{
  "dataset": "short made-up English sentences, spoken by a formant synthesiser in many voices",
  "head_dim": 48,
  "dropout": 0.1,
  "inner_norm": false,
  "width": 192,
  "residual_init": "none",
  "muon_scale": "spectral",
  "adamw_weight_decay_other_params": 0.01
}
Rows from block 2 of a small multi-label audio tagger, named by matrix and row number. Rows with one number belong to one neuron. Each number is 128 + 24 x the weight over its row's rms, rounded and kept within 0 to 255. All counts start at 0. After the name is the row's rms in percent of the matrix's.
Before each neuron's rows are labels from the 100 clips, of 14848, where the neuron reaches its highest value: "top examples" is what is common among them; "lies over" is the class under the peak. Only what is clearly more common there than usual is listed. The data: short made-up English sentences, spoken by a formant synthesiser in many voices.
# fc1: first MLP up (model.blocks.2.ff1.fc1.weight, 576x192), inputs 96-191
# fc2: first MLP down (model.blocks.2.ff1.fc2.weight, 192x576, transposed), outputs 96-191

top examples: "waits"
lies over: /t/
fc1.237 100 [150 173 154 135 124  96 184 123 129 142 150 117 118  91 139 143 153 139 102 124 134 119 160 145 206 148 163 134 145 106 120  94 148 114 127 151 140 124  90 117 145 142 101  82 107 104 100 134 131 124  91 111 152  95 137 137 136 143 106 148  89 132  68  97 125 146 145 120 147 135 173 131 113 128 128 124 107 132 151 136 112 169  98 104 140 107 129 123 107  98 167 111 113 168 123  87]
fc2.237 099 [150 106 176 162 115 146 121 101 105 188 151 159 157  79 118 129  96 124 129 159 185 146 154 117 137 124 149 129 171 136 130 155 134  97 186 135 157 108 142 130 108 109 104 131 124 110 142 167 119 168 151 133 112  88 141  85 126 108 153 126 140 126  88 122 106 117 151 145 144 130 153 174  92 144 116 138 112 134 136 148 141 149 148 130 117 131 120 163 138 118 108 123 142 195 111 103]

top examples: muffled (low-pass); voice: deep voice
lies over: silence
fc1.525 100 [115 113 142 157 138 137 128 102 149 160 102 109 119 136  97 108  94 103 128 124 134  79 108 127 123 132 111 161 150 163 114 159 114 101 129 142 150 138 114 138 145 120 155 118 110 142 138 115 106 108  89 130 129 141 151 122 120 106  85 122 135 135 121 164  89 107 172 107 118 118 146 118 150 124  83 127 118 160 166 154 108  65  97 180 157 151 135  97 108 127 122 123 138 164 166 144]
fc2.525 094 [145 149  87 151 131 148 131  77  67 109  85 129 114 122 115 109 115 150 103 116 120 127 122 136 145 146 138 104  66 148 133  88  97 163 102 158 135 135 143  76 115 122 138  84  96 152 155 151 122 102  86 102 132 158 127 153 116 123 137 102 102 116 130 104 121 116 160 121 128  78 147 122 111 134 108 118 108 128 140 138 104 114  92 107  91 112 169 116 123 115 143 144 129 114 104 117]

top examples: voice: deep voice; whispered; /aʊ/; "our"
lies over: /aʊ/; /h/
fc1.364 095 [109 131 163 146 148 117 165 138 138 141 152 129 111 101  87 120 174 115 123 132 143 134 101 126 149 125 160 157  90 145 135 112 149 150 154 130 135 159 122 119  96 127 123 155 135 145 129 122 161 101 120 118 117 101 100 182 152 131 129 129 158  98 148 144 131 117  97 125 106 106 117 133 125 138  97 109 161  81  96 115 108 131 118 120 137 146 139 102 142 107  77 124 102 121 116 106]
fc2.364 095 [144 115 162  47 171 101 118 102 107 130 128 151 149 137 111  73 133 154 124 149 127 146 153 138 113 116 120 144 132 104 143 139 126  86 125 124 158  98 141 128 128 138 115 150 116 135 124 123 142 114 144 119 152 144 154 123 129 123 129  96 100 104 139  78 167 111 191 143 120 122 168 148 166 124 151 103 136 118 135 153 119 157 116 131 120 109 128 172 162 118 171 118 163 126  96 116]

top examples: voice: deep voice; thin (high-pass); "where"
lies over: /ɹ/
fc1.397 112 [165 118 162 100 104 135 118 131 112 120 122 149 120 130 150 118 108 177  96 179 136 123 119 145 107 129  80 177  77  82 150 121 153 135 112 104 144 144 100 142 126 163  96 132 172 131 146 174 129 135 156 151 109 166 164 138 126 161 112 159 159  97 103 150 114 118  85 142  99 106 107 153 166 154 159  95 143 140 141 104 129 121 111  88 169  77 126  85 104 107 152 137 140 126 124 109]
fc2.397 104 [173  92 120 123 114  76 149 133 156 147 146 114 133 144  80 112 111 169 116 158 111 122 119 120 111 134 176 108 115 125 172  97 152 178 102 161 155 124 122 130 139 162 143 142 148 101 120 134 133 121 173 153 147 116 145 108 137 174 125 114 143 120 115 118 103 170  89 176 123  81 139  97  91 121 105 105 102 101 126 110 109 100 108 141 102 165 152  90 116 147 155 131 171 127 156 154]

top examples: muffled (low-pass)
lies over: silence
fc1.19 129 [ 92 105 122 136 111 124 147 115 152 173  79  99 138 140 103 136 116 112 101 120 115 112 153 165 123 165 137 123 128 146 103 149 120 140 122 117 121 133  96 101 129 141 127 131 139 130 124  92 123 154  89 129 132 173 128 130 151 107 103 130 136 130 122 126 108 135 144 115 150 143 145 128 127 159 107 121 141 147 167 180 134  92  42 160 219 124 161 147 145 122 110 131 127 142 163 149]
fc2.19 126 [151 135 124 142  75 135 111 141 132  93 125 161 125 193 112 109 120 134  92 103  75 127 110 131 111 176 147  95 120 146 133 145 106 144  67 157 153 117 125  84 148 123 121 150 143 144  94 164 110 105  83 131  84 141 100 119  99 145 114  90 125 108 165 129 125 116 132 152 129 112 122 122 111 150  39  86 114 137 156 135 137 124  82 105  83  97 152 158  91 152 132 126 158 129 107 144]

top examples: muffled (low-pass)
lies over: /t/
fc1.372 110 [118  91 139 118 107 146 124 104 146 196 114 135 108 111 103 120 125 158 121 128 130 140 139 159 132 142 115 159 143 140  90 138 107 127 139 106  90 107 119 143 112 126 175 126 130 139 130 136  92 161  94 154 143 142  92 134 169 104 107 112 142 120 120 169  80 151 143  92 123 121 109 138 128 180 111 118 109 130 155 156 100  79  87 114 143 135 139 136 113 146  90 139 116 136 144 171]
fc2.372 106 [114 131 135 137  98 137 136  98 140 177 132 113 142 113 101 109 112 140 121  90 110 113 136 138 106 159 105 121 113 121 149 111  90  84  93 115 159 126  99 115 150 108 117  74 165 166 140 158  96 142  85 100 137 141  94 127 107 126 112  91 127 101 155 146  90 166 109 113 109 142 146 121 120 143 115 113 105 101 137 150 133  93  89 126  92  77 106 127  72 145 118 129 147 152 158 146]